config = dict(
    train_examples=195000,
    image_size=48,
    crop_scale_min=1,
    output_stride=8,
    momentum=0.9,
)
Rows from block 4, named by matrix and row number. Rows with one number belong to one channel. Each number is 200 + 30 x the weight over the matrix's rms, rounded and kept within 0 to 999. All counts start at 0.
# convs0: first 3x3 conv (model.blocks.4.convs.0.weight, 384x384x3x3), inputs 203-209, a 3x3 kernel for each
# convs1: second 3x3 conv (model.blocks.4.convs.1.weight, 384x384x3x3, transposed), outputs 203-209, a 3x3 kernel for each
convs0.232,184,160,183,232,175,211,185,180,193,217,209,187,196,184,239,179,190,278,180,159,227,215,152,265,261,211,206,193,172,207,183,179,134,231,223,237,133,264,230,166,165,214,180,177,176,176,197,198,167,184,199,185,248,193,220,218,231,204,191,178,196,202,156
convs1.232,251,213,206,198,181,211,158,163,202,199,231,199,190,136,194,209,194,254,210,202,218,195,182,198,213,193,189,201,189,187,193,185,167,183,168,191,237,184,186,173,212,222,238,214,202,167,182,253,189,231,216,173,221,165,250,204,241,221,150,165,240,249,225
convs0.233,250,171,219,139,182,196,182,176,200,166,186,207,178,215,174,196,219,196,198,197,178,201,215,228,221,174,191,242,164,200,207,200,183,207,166,190,243,189,184,228,243,215,184,213,151,203,211,161,162,212,257,179,177,131,114,168,205,182,207,171,218,165,166
convs1.233,202,202,250,206,191,207,171,158,176,216,205,168,234,189,163,158,215,190,172,165,171,255,214,219,208,144,182,294,217,142,163,210,179,193,255,222,228,192,167,201,225,181,195,208,225,210,232,216,182,215,256,185,161,138,201,193,200,217,209,191,280,206,175
convs0.234,208,127,190,165,192,234,301,224,210,184,240,174,184,154,220,200,155,246,183,196,236,236,202,232,182,197,198,228,191,209,189,196,238,204,190,202,189,167,179,202,216,220,231,247,230,224,193,175,177,226,202,254,182,163,224,178,184,199,184,140,154,234,169
convs1.234,155,192,201,150,195,183,209,171,206,161,195,218,220,264,195,273,231,210,193,208,213,211,183,254,228,210,227,148,214,161,232,243,230,196,200,246,223,190,225,190,169,218,213,180,138,204,166,219,157,207,206,195,211,174,183,205,171,237,224,187,178,161,210
convs0.235,176,196,220,183,236,208,190,216,192,148,227,206,175,181,234,245,186,198,230,169,182,213,223,179,223,210,155,205,151,147,258,201,193,216,250,194,250,237,230,202,174,218,186,203,230,234,210,176,192,174,137,144,177,186,203,212,202,197,163,173,211,183,170
convs1.235,245,161,213,213,152,288,175,178,191,189,199,169,228,206,186,255,190,183,195,224,209,214,170,140,190,234,176,222,200,185,139,189,203,202,191,207,248,240,199,193,226,226,237,172,202,176,224,192,230,207,181,181,167,189,175,210,171,207,161,170,220,229,205
convs0.236,206,196,184,223,229,235,232,179,230,205,272,203,241,220,208,206,236,201,233,210,177,216,167,233,188,197,251,175,183,198,230,195,184,137,159,233,156,202,220,185,241,171,176,186,174,183,184,186,192,176,247,202,208,234,226,171,188,174,180,214,188,143,186
convs1.236,215,197,243,240,218,174,212,180,228,201,168,223,190,221,276,183,251,170,231,142,189,224,223,182,254,178,182,186,166,209,203,144,217,161,251,209,143,178,180,192,241,181,158,222,195,186,174,199,150,183,215,191,177,165,202,177,253,240,173,188,188,211,151
convs0.237,171,156,174,199,220,223,213,205,204,229,193,183,197,166,184,219,194,187,176,246,204,171,213,191,194,166,244,196,193,208,246,155,206,241,176,158,193,149,237,168,197,188,130,217,185,164,210,230,226,166,248,193,221,151,227,166,193,168,195,237,184,177,191
convs1.237,173,208,219,179,191,218,169,179,190,227,208,197,196,133,205,203,227,141,212,191,181,165,165,151,205,155,178,183,230,189,201,223,189,156,173,185,154,203,227,196,192,213,162,158,224,209,161,187,163,191,243,224,204,194,182,195,257,174,182,174,166,213,217
convs0.238,228,170,253,212,240,180,203,221,227,200,194,149,192,165,197,191,223,170,160,197,178,165,144,184,213,215,193,189,201,194,178,213,197,172,185,152,146,210,150,139,150,206,218,208,151,212,213,206,193,226,185,236,191,247,205,152,188,197,161,233,160,219,171
convs1.238,201,236,219,244,176,160,190,169,266,165,170,159,185,208,163,142,227,220,219,235,213,181,189,144,218,221,271,261,213,215,219,207,210,183,199,170,212,188,205,252,239,218,208,233,234,177,146,213,195,214,209,228,173,228,234,272,203,215,176,165,195,243,189
convs0.239,201,169,230,251,240,208,173,200,181,234,207,165,192,147,137,200,203,193,202,211,193,217,214,199,248,197,223,180,169,161,151,157,226,189,207,217,207,201,152,192,168,217,209,213,232,212,166,186,187,197,160,168,208,212,223,198,267,219,174,228,249,140,230
convs1.239,146,176,248,228,193,244,265,158,187,222,213,230,145,184,193,183,176,178,181,226,224,121,160,175,184,192,228,167,206,205,205,184,252,156,249,182,246,205,211,198,213,217,229,281,229,222,190,176,189,188,242,165,168,203,201,190,185,166,235,152,228,166,122
convs0.240,193,183,200,204,238,190,178,192,238,178,257,182,184,219,98,202,183,218,161,186,233,167,227,208,204,214,167,189,215,205,177,203,158,189,190,202,235,212,130,248,197,149,236,180,195,150,218,195,220,257,198,242,210,182,184,168,203,236,207,273,202,234,181
convs1.240,228,259,199,191,202,176,212,138,124,222,134,187,200,194,197,190,209,219,174,186,233,196,230,186,199,149,217,240,173,217,218,251,186,196,250,165,254,212,236,179,194,191,175,212,180,194,215,196,209,170,192,209,210,203,207,224,214,222,184,156,218,178,147
convs0.241,208,214,206,221,275,111,247,215,207,177,177,195,157,230,166,217,159,212,175,185,211,167,216,212,168,183,215,141,196,185,226,172,195,197,181,170,253,239,186,208,176,200,228,165,251,205,170,232,169,168,183,208,151,180,172,194,222,163,161,248,208,179,153
convs1.241,193,181,158,224,215,211,199,196,216,176,227,233,290,216,216,161,169,255,182,159,232,151,196,257,235,144,145,208,219,185,212,203,230,216,210,223,193,170,166,213,209,216,167,225,160,204,223,171,228,188,176,224,173,168,192,226,172,226,236,236,185,220,244
convs0.242,245,168,190,242,189,205,169,190,218,208,198,134,139,230,235,196,185,294,183,225,207,166,180,283,141,205,182,181,265,166,219,135,224,237,180,190,183,219,191,241,202,178,252,232,176,164,199,203,229,188,227,127,191,218,171,175,266,177,184,170,203,203,197
convs1.242,228,216,199,240,194,212,260,217,102,175,272,206,202,224,180,193,156,184,198,181,235,150,155,201,175,218,202,191,230,157,169,171,183,218,209,213,186,183,173,161,218,257,191,177,183,234,189,213,248,235,222,208,187,230,173,218,206,140,143,221,214,194,194
convs0.243,259,190,201,217,166,172,166,209,175,201,218,190,207,201,193,158,165,215,235,267,203,188,211,240,217,209,208,200,168,154,194,180,197,174,190,263,209,167,155,119,257,221,218,167,196,145,207,221,225,214,216,231,193,146,221,225,155,212,257,247,179,179,197
convs1.243,202,217,267,209,192,189,148,206,204,179,165,210,251,244,167,237,174,184,178,192,200,238,203,163,162,211,205,159,164,200,203,257,232,211,228,217,210,150,174,228,212,193,241,207,202,184,190,229,141,138,217,157,241,198,203,268,281,213,176,170,204,194,232
convs0.244,190,225,168,217,223,180,188,168,177,149,204,164,202,207,220,183,217,206,187,183,199,187,227,199,173,177,190,168,229,185,197,254,242,190,177,230,256,114,164,182,254,287,197,178,226,223,213,191,211,203,242,179,234,222,127,186,234,224,238,193,190,241,204
convs1.244,218,176,171,230,227,144,258,197,209,266,166,189,257,157,253,161,224,195,171,181,202,149,179,187,222,176,228,218,191,199,265,189,141,194,203,225,204,198,204,185,198,158,209,249,167,151,256,193,204,186,220,180,196,158,220,185,168,233,208,186,196,216,224
convs0.245,165,182,197,190,209,146,211,200,172,223,230,180,247,161,185,240,173,169,165,171,206,186,233,238,166,213,193,215,178,130,188,200,214,164,217,217,169,190,192,221,187,172,159,232,112,210,216,155,202,233,238,204,157,197,233,183,196,189,200,194,160,176,153
convs1.245,220,234,215,192,216,204,203,251,205,208,195,243,211,174,141,223,233,228,242,180,218,217,238,191,195,207,140,188,208,169,193,225,230,169,199,272,178,176,228,213,215,200,242,211,202,166,190,204,207,172,220,213,184,213,226,182,183,209,183,219,202,212,203
convs0.246,241,161,164,172,168,180,174,127,225,215,183,148,170,207,157,184,188,263,263,194,221,164,195,144,144,181,169,138,231,218,251,169,203,227,232,215,206,207,175,229,191,197,204,219,205,200,215,242,208,221,200,213,167,141,227,234,224,157,164,152,210,177,142
convs1.246,212,220,142,183,149,243,223,245,187,230,197,214,233,177,168,176,190,171,172,160,201,224,187,189,237,211,231,203,220,187,192,176,188,163,228,177,200,140,185,192,227,122,221,184,157,241,200,140,222,176,113,140,212,191,192,203,253,185,181,185,199,198,164
convs0.247,159,158,176,141,185,181,154,203,241,223,185,193,241,201,206,190,145,274,154,198,263,195,254,211,161,164,219,214,169,180,175,197,173,244,174,185,185,218,190,205,198,169,208,236,200,229,234,187,215,240,210,194,173,198,196,194,180,125,199,218,192,171,194
convs1.247,175,163,167,178,205,212,189,175,175,216,230,185,259,227,184,187,163,205,190,169,241,207,260,213,165,153,208,244,185,204,190,214,169,216,162,197,224,181,201,211,203,209,243,204,165,210,158,244,183,237,166,225,183,224,221,223,206,188,170,197,191,209,207
convs0.248,229,204,209,190,142,229,150,178,213,208,206,180,243,238,193,171,185,170,240,253,227,231,195,214,150,165,234,171,186,218,194,151,199,208,223,178,220,130,218,151,228,264,223,230,180,211,221,217,209,192,221,197,208,177,131,152,245,187,222,167,216,192,161
convs1.248,196,235,220,208,150,200,220,207,227,228,166,221,183,180,231,199,123,203,199,214,169,204,212,195,229,198,177,217,223,192,166,182,227,151,131,158,213,210,177,218,192,226,193,210,184,192,189,207,206,246,200,196,230,263,185,211,212,212,195,207,162,206,187
convs0.249,192,214,193,210,230,187,154,175,222,188,157,248,180,211,252,225,212,173,177,152,272,202,231,242,166,185,167,150,172,201,173,218,211,232,216,229,195,189,207,181,164,227,177,205,168,162,226,205,270,179,160,175,237,234,221,226,178,174,158,195,178,188,241
convs1.249,236,170,228,228,193,153,157,229,211,196,206,232,241,245,216,230,290,239,167,267,179,211,221,208,202,263,172,193,246,161,175,240,220,171,187,260,177,153,222,210,203,201,192,209,170,179,188,191,223,226,203,176,163,196,261,177,225,205,284,217,154,159,212
convs0.250,147,240,223,167,184,173,223,233,216,272,232,212,221,210,216,160,203,189,247,214,178,224,206,197,237,165,203,189,231,200,141,156,243,253,218,212,254,205,159,234,190,181,149,184,169,194,187,215,193,197,183,196,230,208,215,242,174,198,131,194,203,200,200
convs1.250,173,146,247,205,231,147,205,199,157,230,195,169,130,171,237,197,205,205,227,180,182,189,178,176,212,217,201,223,224,218,165,135,205,165,165,247,212,211,192,230,186,151,207,208,200,166,238,196,189,200,195,132,204,218,201,223,196,211,226,261,206,214,148
convs0.251,158,197,216,185,233,190,174,159,150,212,230,209,217,208,185,178,156,161,213,208,218,153,204,220,214,251,199,165,269,198,176,208,240,213,205,206,179,265,188,202,178,186,213,228,202,155,230,174,211,201,207,232,215,150,182,190,197,223,192,207,186,225,224
convs1.251,196,162,234,176,171,164,210,254,258,195,199,255,184,235,188,221,159,207,254,163,206,165,222,236,169,186,195,171,236,258,189,216,234,203,200,165,190,180,192,185,212,225,161,179,179,240,225,161,182,206,233,220,199,212,221,195,212,158,159,136,200,172,177
convs0.252,190,187,255,180,158,142,199,174,196,186,158,199,264,185,150,173,223,166,212,161,191,224,159,205,222,143,203,228,267,198,236,206,205,174,198,151,222,176,211,136,208,175,201,277,273,188,245,247,200,211,200,183,197,153,201,233,191,235,161,210,210,235,220
convs1.252,261,179,216,211,178,185,197,121,148,216,231,178,178,230,181,194,186,190,207,154,219,210,184,251,190,195,140,238,240,217,155,208,201,181,135,221,194,187,194,215,231,163,165,193,189,200,137,200,190,167,168,185,208,192,205,233,176,206,271,190,120,238,214
convs0.253,229,178,235,206,175,192,224,237,190,184,217,187,188,188,199,213,174,255,231,255,212,198,169,173,192,171,170,161,187,196,184,154,225,171,206,252,176,136,246,167,140,245,190,185,167,200,193,176,199,202,226,272,190,236,197,237,199,225,174,205,180,184,160
convs1.253,203,156,251,209,200,247,209,181,189,235,200,200,172,191,211,252,207,250,184,211,236,156,175,194,152,150,213,254,260,211,173,215,211,245,135,163,234,194,189,167,183,146,201,200,162,228,171,128,157,231,249,168,194,184,215,193,197,171,189,182,205,224,126
convs0.254,234,218,262,199,178,191,198,211,188,181,229,215,250,185,243,255,197,184,134,195,229,209,240,214,228,183,225,214,161,210,194,202,174,162,179,218,226,190,226,243,194,148,265,192,161,216,216,208,190,243,216,165,184,178,203,224,190,224,187,246,169,179,196
convs1.254,196,205,218,196,238,204,219,163,194,219,208,199,194,195,188,163,280,276,214,220,158,235,182,219,233,217,197,200,193,168,216,226,191,201,221,214,203,185,226,210,177,192,238,222,162,306,161,234,216,136,204,140,201,181,162,187,217,219,210,216,159,240,247
convs0.255,187,154,236,216,200,199,177,205,233,188,210,200,183,192,255,192,212,160,198,229,186,221,169,168,157,174,215,206,259,173,187,172,184,185,226,211,213,225,173,228,260,184,236,208,171,184,202,239,263,212,187,191,254,218,143,107,166,132,181,187,214,170,225
convs1.255,179,116,195,215,175,212,163,206,209,225,207,177,236,187,183,254,146,178,151,201,211,156,215,252,239,207,199,144,257,188,171,202,194,216,187,203,193,215,231,191,287,228,253,245,197,166,168,204,184,212,190,186,141,211,132,191,165,150,204,201,168,191,239
convs0.256,176,204,203,173,245,219,190,237,222,154,181,186,237,213,181,212,176,217,185,203,154,208,197,189,243,253,212,161,198,218,216,200,181,190,204,217,219,151,183,148,260,179,207,195,176,187,177,188,241,192,163,219,225,148,252,193,172,214,215,233,195,199,192
convs1.256,170,159,213,174,196,233,209,176,213,200,149,183,193,178,224,197,215,205,184,225,252,145,179,188,153,198,218,230,221,162,164,246,240,193,211,183,215,218,226,135,194,157,229,195,191,164,211,231,261,181,166,232,198,183,163,172,207,205,171,123,143,200,210
convs0.257,180,165,198,218,184,193,231,196,174,192,180,176,185,143,211,164,215,229,160,164,168,112,221,233,218,159,267,219,214,210,205,215,248,260,240,168,176,249,231,212,228,202,181,190,158,227,222,261,200,128,149,210,200,168,167,209,118,148,161,192,173,156,219
convs1.257,172,192,181,239,256,178,235,262,202,167,267,228,146,157,231,191,216,182,220,237,253,218,226,247,173,215,158,181,213,206,191,201,186,201,183,155,173,197,238,277,228,195,179,217,239,225,228,228,174,136,235,226,183,253,225,198,224,242,241,223,135,218,196
convs0.258,139,204,209,176,205,234,207,203,191,240,209,202,182,205,173,154,222,158,212,225,189,190,188,202,143,169,214,201,143,240,256,206,199,188,192,215,254,194,161,215,200,195,204,187,149,233,188,249,192,150,220,156,223,212,193,248,178,209,267,157,228,227,198
convs1.258,244,222,185,238,177,161,177,240,178,178,208,213,217,195,137,163,176,212,256,183,195,226,134,177,205,173,218,197,198,207,237,150,210,221,226,180,236,223,216,104,185,265,236,214,196,196,228,172,197,188,151,210,150,169,217,153,188,135,168,218,260,231,202
convs0.259,252,197,178,218,196,132,207,207,224,223,167,200,277,205,211,168,203,142,130,153,219,161,166,219,213,186,171,213,192,188,205,200,179,227,238,273,177,196,198,257,214,167,229,184,202,173,157,220,157,165,207,182,196,170,217,188,183,216,147,211,177,221,164
convs1.259,239,211,204,224,234,173,209,166,210,213,207,208,172,128,181,233,223,239,227,208,247,244,166,270,226,225,172,210,209,161,156,182,189,204,280,164,244,180,170,229,203,165,184,238,197,197,161,151,218,157,183,236,196,174,209,235,190,198,182,203,163,156,210
convs0.260,213,245,247,169,198,163,184,183,194,187,188,197,171,234,192,203,225,252,210,233,211,204,167,191,171,223,202,214,238,206,179,173,175,237,212,185,166,229,219,206,234,206,274,186,195,156,223,190,183,161,235,173,187,223,204,207,179,195,195,201,172,170,175
convs1.260,179,207,200,160,180,213,243,203,184,221,175,203,182,197,182,206,208,214,212,248,178,216,172,184,178,191,200,195,228,255,176,187,215,195,161,217,232,218,179,118,172,189,158,193,211,149,208,237,198,184,226,212,178,185,188,240,199,217,188,225,138,212,230
convs0.261,194,202,235,197,225,208,194,222,215,154,153,225,218,152,228,204,184,171,200,215,245,199,201,161,197,219,204,181,195,173,216,195,230,257,149,183,198,183,224,165,153,202,182,195,170,145,178,247,163,166,191,232,194,214,185,202,207,201,236,248,208,207,217
convs1.261,213,178,195,195,225,130,136,178,190,217,184,198,209,201,197,225,175,233,191,155,178,228,184,222,271,152,256,228,135,166,216,212,176,173,154,187,201,155,182,260,206,182,185,164,220,208,246,165,113,192,216,192,187,207,220,218,175,230,177,118,205,203,169
convs0.262,201,203,205,184,175,198,252,144,233,189,191,180,209,203,206,203,218,198,231,225,178,195,246,182,190,182,196,177,154,257,203,222,203,193,205,224,271,197,192,188,194,153,185,217,298,216,208,211,240,278,223,183,192,214,199,256,193,240,277,202,227,220,245
convs1.262,184,233,221,196,215,211,234,185,127,173,189,150,218,156,147,218,267,223,177,215,192,234,183,175,177,254,141,159,254,230,198,178,152,203,225,202,188,203,211,206,181,244,175,172,213,139,206,201,146,148,152,207,216,190,178,202,160,258,205,257,267,271,192
convs0.263,231,169,214,207,223,166,192,187,207,242,226,218,205,186,201,211,233,218,219,175,209,191,199,152,181,213,158,166,215,185,180,236,192,218,210,143,158,177,187,196,165,203,195,182,275,210,247,185,215,245,165,186,171,142,233,202,213,207,219,176,196,210,224
convs1.263,208,264,227,186,205,122,220,200,205,193,200,190,208,234,223,184,227,226,178,187,167,211,201,193,172,180,177,234,189,186,189,228,198,152,249,184,175,189,169,213,210,211,164,189,225,171,206,245,233,218,178,199,213,165,210,179,146,237,193,206,253,199,221
convs0.264,180,216,190,194,161,231,237,196,183,231,164,181,192,197,235,194,186,178,251,186,177,161,169,219,262,175,227,198,170,205,165,198,204,155,215,222,236,162,172,264,186,227,211,221,237,192,130,211,225,216,234,211,184,178,190,238,206,144,219,168,199,215,166
convs1.264,186,196,234,190,221,196,205,190,183,205,174,231,208,205,227,159,155,196,198,240,202,212,198,243,220,239,192,192,213,206,191,222,165,207,205,142,185,167,223,222,207,175,215,217,186,177,227,184,210,215,225,180,195,182,165,142,194,241,230,171,199,214,210
convs0.265,204,201,177,200,226,197,203,189,182,234,201,184,199,241,182,203,182,232,197,206,209,244,176,191,149,197,223,254,205,168,208,234,165,175,163,141,161,159,196,230,249,168,191,201,147,162,171,201,211,207,170,170,207,169,222,179,232,149,219,182,194,251,274
convs1.265,249,246,194,230,201,195,218,195,201,213,244,212,182,185,138,253,159,193,238,216,217,151,250,199,173,136,215,238,197,192,212,161,180,159,211,233,193,217,239,208,140,217,178,172,181,252,187,173,183,189,215,218,173,197,177,226,190,202,204,147,198,176,118
convs0.266,197,112,184,223,213,215,220,254,166,191,157,100,165,188,225,170,195,169,249,207,178,174,144,213,189,164,152,240,201,169,197,189,192,178,271,227,229,249,206,208,207,191,218,206,193,235,235,254,233,196,221,194,181,202,222,210,180,162,169,197,206,241,199
convs1.266,174,236,205,191,228,202,183,195,252,168,187,176,219,191,236,162,182,163,175,221,173,187,211,149,170,204,196,239,235,183,197,182,204,256,192,192,236,224,177,257,172,191,156,202,167,147,250,200,156,231,189,191,201,186,185,212,158,182,186,218,192,206,176
convs0.267,179,234,227,235,252,228,176,217,196,201,213,198,160,200,168,212,166,222,105,162,186,217,233,193,224,173,262,215,105,228,171,219,185,131,203,244,219,141,191,143,207,233,203,229,189,205,208,223,184,167,207,187,187,228,122,225,206,177,234,163,227,174,205
convs1.267,246,190,152,168,209,236,150,180,194,181,246,212,179,209,185,212,180,163,205,175,232,167,249,214,218,164,286,271,150,226,199,210,150,197,177,192,178,171,188,204,146,195,159,179,226,185,224,151,191,185,193,174,157,274,252,225,161,216,175,228,191,205,171
convs0.268,139,236,223,144,174,173,180,181,206,174,208,190,171,171,175,190,206,161,209,183,221,180,266,196,179,244,221,169,182,178,216,173,151,229,193,211,193,169,178,251,250,233,229,256,237,205,157,200,191,241,173,230,201,197,162,152,175,139,210,173,230,157,148
convs1.268,215,213,177,188,163,214,194,212,239,225,233,247,252,203,226,207,224,233,203,259,205,171,188,171,184,125,227,168,209,186,219,185,155,176,179,241,166,223,214,207,136,193,196,221,202,223,146,164,272,164,224,173,202,183,210,178,161,198,163,189,213,242,236
convs0.269,151,221,208,183,182,202,200,222,197,242,185,268,238,201,188,217,259,210,202,194,191,217,222,240,223,200,179,127,164,232,188,162,180,213,204,184,247,208,212,228,209,252,224,213,206,192,179,162,189,227,208,220,138,192,183,210,211,236,199,198,195,202,205
convs1.269,180,146,170,217,169,221,183,217,181,206,186,205,203,201,209,215,229,141,184,188,258,249,209,186,195,199,217,177,217,208,207,187,160,209,216,180,208,230,245,175,159,178,205,202,162,211,255,189,234,174,213,201,224,188,138,216,243,208,260,224,144,227,235
convs0.270,200,180,170,239,169,185,148,181,166,218,205,201,183,167,195,200,189,171,190,183,207,230,222,221,205,134,181,198,204,214,247,243,240,190,221,271,228,196,193,214,196,173,197,195,194,147,214,170,206,277,172,173,201,142,211,192,211,175,250,142,179,249,113
convs1.270,253,184,194,210,225,232,201,165,187,190,236,158,221,252,247,224,180,202,142,172,157,201,189,168,258,202,256,180,240,203,195,218,231,181,201,198,207,221,199,182,207,191,247,182,184,209,228,234,205,178,209,144,196,224,182,248,165,224,186,165,196,223,224
convs0.271,185,170,211,176,155,150,205,187,201,186,241,192,199,171,218,250,207,243,168,218,224,173,97,145,201,137,213,176,255,207,242,183,175,163,198,165,142,190,200,173,242,191,177,198,215,253,276,251,225,243,192,238,274,216,256,244,187,159,145,151,220,200,211
convs1.271,185,231,178,206,213,247,223,199,174,162,225,162,217,156,219,198,208,193,213,186,171,230,102,216,264,200,229,216,238,249,178,182,256,159,219,228,258,202,201,162,209,197,215,211,242,196,202,192,197,249,139,232,163,198,213,198,209,209,166,269,225,176,222
convs0.272,233,226,198,157,155,212,185,218,194,203,222,222,222,218,165,213,223,209,201,183,197,222,144,196,202,223,186,204,213,179,244,153,228,174,183,165,217,207,177,196,232,181,195,203,221,181,222,161,260,225,160,218,178,212,147,236,185,128,236,202,161,230,165
convs1.272,166,200,184,168,190,193,244,199,182,240,200,215,178,215,186,177,234,194,234,205,151,199,158,176,207,164,189,228,200,219,218,176,151,242,191,220,205,239,169,272,203,189,180,175,227,230,256,230,233,173,160,222,202,216,160,215,193,192,187,212,191,192,141
convs0.273,157,237,256,263,224,194,140,207,189,225,167,183,175,205,193,180,253,219,196,221,209,175,199,176,223,156,194,209,203,152,134,161,254,182,264,195,144,202,233,181,213,143,234,217,155,183,195,215,170,165,213,223,232,185,224,201,132,193,187,144,203,205,203
convs1.273,192,186,199,184,240,186,207,150,190,190,198,194,194,173,184,229,234,279,230,128,157,227,262,235,209,173,192,153,228,195,179,130,236,224,182,173,207,223,176,169,149,161,219,194,190,212,159,191,229,165,165,152,212,205,202,146,226,176,168,206,162,230,194
convs0.274,196,210,175,230,196,162,212,186,205,217,194,144,193,189,208,228,196,168,190,168,184,211,175,200,156,224,190,180,268,158,254,168,233,246,158,231,198,193,230,277,170,220,198,205,185,219,171,166,141,220,240,195,206,185,212,173,237,277,228,219,185,187,180
convs1.274,205,233,219,195,217,190,209,199,241,189,236,170,199,263,221,185,154,208,161,176,194,246,176,203,155,232,181,187,180,191,170,248,165,176,225,178,179,136,200,200,158,233,178,171,190,208,189,185,132,228,158,219,146,178,170,200,222,223,206,254,184,204,123
convs0.275,177,216,194,205,129,193,242,269,204,157,216,205,232,206,188,204,240,199,208,197,217,229,193,159,186,178,153,164,214,213,221,186,186,175,153,159,162,160,271,186,190,175,184,230,163,204,185,200,195,223,222,200,269,183,257,215,179,229,181,163,176,177,240
convs1.275,208,221,253,217,224,202,200,189,230,213,197,230,210,182,187,208,224,178,174,168,249,161,224,216,140,162,166,218,207,235,223,196,179,194,231,244,230,217,220,189,236,206,220,189,230,168,195,255,190,179,150,192,173,216,190,137,238,167,180,210,212,155,208
convs0.276,218,239,229,205,211,224,174,264,231,229,212,194,179,171,196,200,215,177,185,181,275,176,203,166,161,217,228,212,184,174,249,177,294,156,200,233,217,209,191,211,190,190,201,199,188,169,216,200,262,159,161,196,192,178,240,213,223,189,219,179,218,185,200
convs1.276,238,178,169,189,214,266,212,154,141,195,151,254,220,169,234,183,194,167,177,191,201,254,183,122,242,211,234,154,216,180,246,176,236,150,232,187,239,208,200,248,223,161,190,209,225,255,252,204,156,158,185,192,242,207,224,170,267,294,182,186,202,202,231
convs0.277,245,172,240,179,216,200,231,234,187,216,189,216,168,204,190,176,165,263,172,231,217,167,295,193,182,201,255,220,219,162,228,198,145,188,176,164,197,234,190,165,192,197,217,192,235,203,201,193,230,197,239,173,208,167,167,242,217,200,219,202,198,133,148
convs1.277,213,250,256,200,195,154,188,197,234,236,247,109,225,208,201,177,183,220,143,162,152,145,208,205,203,203,240,171,212,221,214,190,172,195,186,195,197,214,177,195,194,218,204,248,239,210,257,215,181,223,254,228,189,215,194,203,173,145,206,185,209,210,247
convs0.278,223,193,143,158,255,201,209,188,219,157,252,220,202,196,242,142,234,231,166,216,195,153,215,192,170,194,208,182,209,214,232,188,232,159,229,230,202,213,194,178,208,173,219,169,214,233,238,192,194,217,188,233,162,150,220,176,202,237,166,216,199,136,149
convs1.278,177,165,166,172,218,227,171,217,205,184,276,269,214,211,239,158,202,194,205,188,227,216,260,242,184,184,198,204,198,208,210,232,176,185,219,266,162,200,238,243,224,180,210,183,211,157,187,201,187,172,239,191,201,217,184,207,201,222,249,185,154,192,146
convs0.279,169,245,213,186,221,223,185,208,242,185,202,183,219,195,251,222,184,169,261,248,238,171,231,186,170,193,222,150,249,214,193,181,257,211,174,223,227,188,222,238,152,145,245,252,202,195,203,167,229,147,247,218,153,228,175,180,196,214,190,212,191,210,215
convs1.279,176,210,244,173,166,215,178,218,219,190,226,214,170,181,194,194,183,199,159,177,220,206,198,206,208,206,185,128,203,209,191,189,237,167,206,210,159,209,169,233,211,210,211,247,221,195,234,133,205,274,201,201,189,179,226,238,233,210,221,212,178,218,191
convs0.280,229,200,217,197,256,213,185,168,220,197,227,160,201,229,188,232,221,125,218,166,210,175,223,133,203,256,192,218,195,175,185,245,239,138,172,213,205,267,159,197,197,193,156,186,164,172,225,194,190,194,219,220,163,202,211,185,175,237,137,224,192,221,183
convs1.280,203,179,198,181,207,246,232,189,237,193,200,190,252,188,200,231,164,192,210,185,262,193,257,134,217,256,184,251,184,159,204,258,221,181,166,155,194,134,233,231,244,210,150,151,174,204,178,158,197,185,179,182,201,212,237,191,142,215,195,186,220,223,231
convs0.281,232,213,217,182,156,200,225,140,225,217,168,144,180,176,238,213,212,227,190,201,215,152,209,181,179,210,208,192,191,190,239,194,184,182,217,217,181,195,224,186,172,188,174,213,211,211,231,186,188,249,233,213,132,223,188,186,181,193,142,236,246,144,234
convs1.281,167,218,202,199,179,174,132,190,235,228,162,145,244,270,206,222,177,113,188,184,244,201,168,215,190,206,226,194,193,147,196,172,220,233,182,193,247,195,261,179,163,184,170,211,244,209,162,218,209,228,162,204,244,210,226,192,189,185,239,218,221,153,236
convs0.282,159,207,211,207,169,150,221,250,162,220,173,228,184,190,256,155,178,189,221,232,234,211,160,198,171,220,200,211,163,226,169,220,222,223,195,195,187,201,229,217,219,187,225,225,132,185,259,244,168,221,192,189,199,257,199,185,227,230,162,200,228,205,174
convs1.282,179,219,201,184,130,193,250,198,186,240,173,252,187,254,155,263,219,128,231,176,190,153,187,176,235,119,209,196,222,197,168,168,213,249,219,241,187,202,171,222,178,203,169,236,214,186,201,200,203,148,228,201,157,200,200,201,169,164,200,217,156,186,222
convs0.283,226,207,192,199,204,186,163,202,214,217,201,161,187,197,182,220,189,215,110,178,196,227,250,220,156,186,168,166,167,198,218,180,186,149,194,227,158,218,248,206,202,197,262,152,184,195,181,215,211,142,190,201,196,241,228,235,245,180,211,226,218,179,220
convs1.283,223,168,235,202,233,204,174,243,207,225,188,195,197,189,218,193,190,248,216,167,237,163,243,206,180,247,231,219,229,139,173,182,183,175,197,179,196,201,174,201,237,158,197,241,182,217,199,194,175,232,220,145,190,230,174,217,302,212,253,188,223,213,188
convs0.284,212,220,155,167,190,227,205,198,228,154,202,235,183,231,202,224,168,199,220,202,241,146,205,190,144,191,161,196,186,148,197,199,220,210,180,184,216,177,172,187,197,201,160,218,149,214,196,243,208,223,207,195,197,220,118,186,161,179,179,235,235,147,240
convs1.284,218,210,184,240,196,170,223,224,202,192,249,220,194,215,200,258,223,172,219,156,178,160,214,137,205,198,225,212,150,243,215,220,222,236,222,218,215,161,205,190,160,232,165,229,175,177,209,148,232,177,206,234,187,254,185,167,213,206,232,185,211,197,191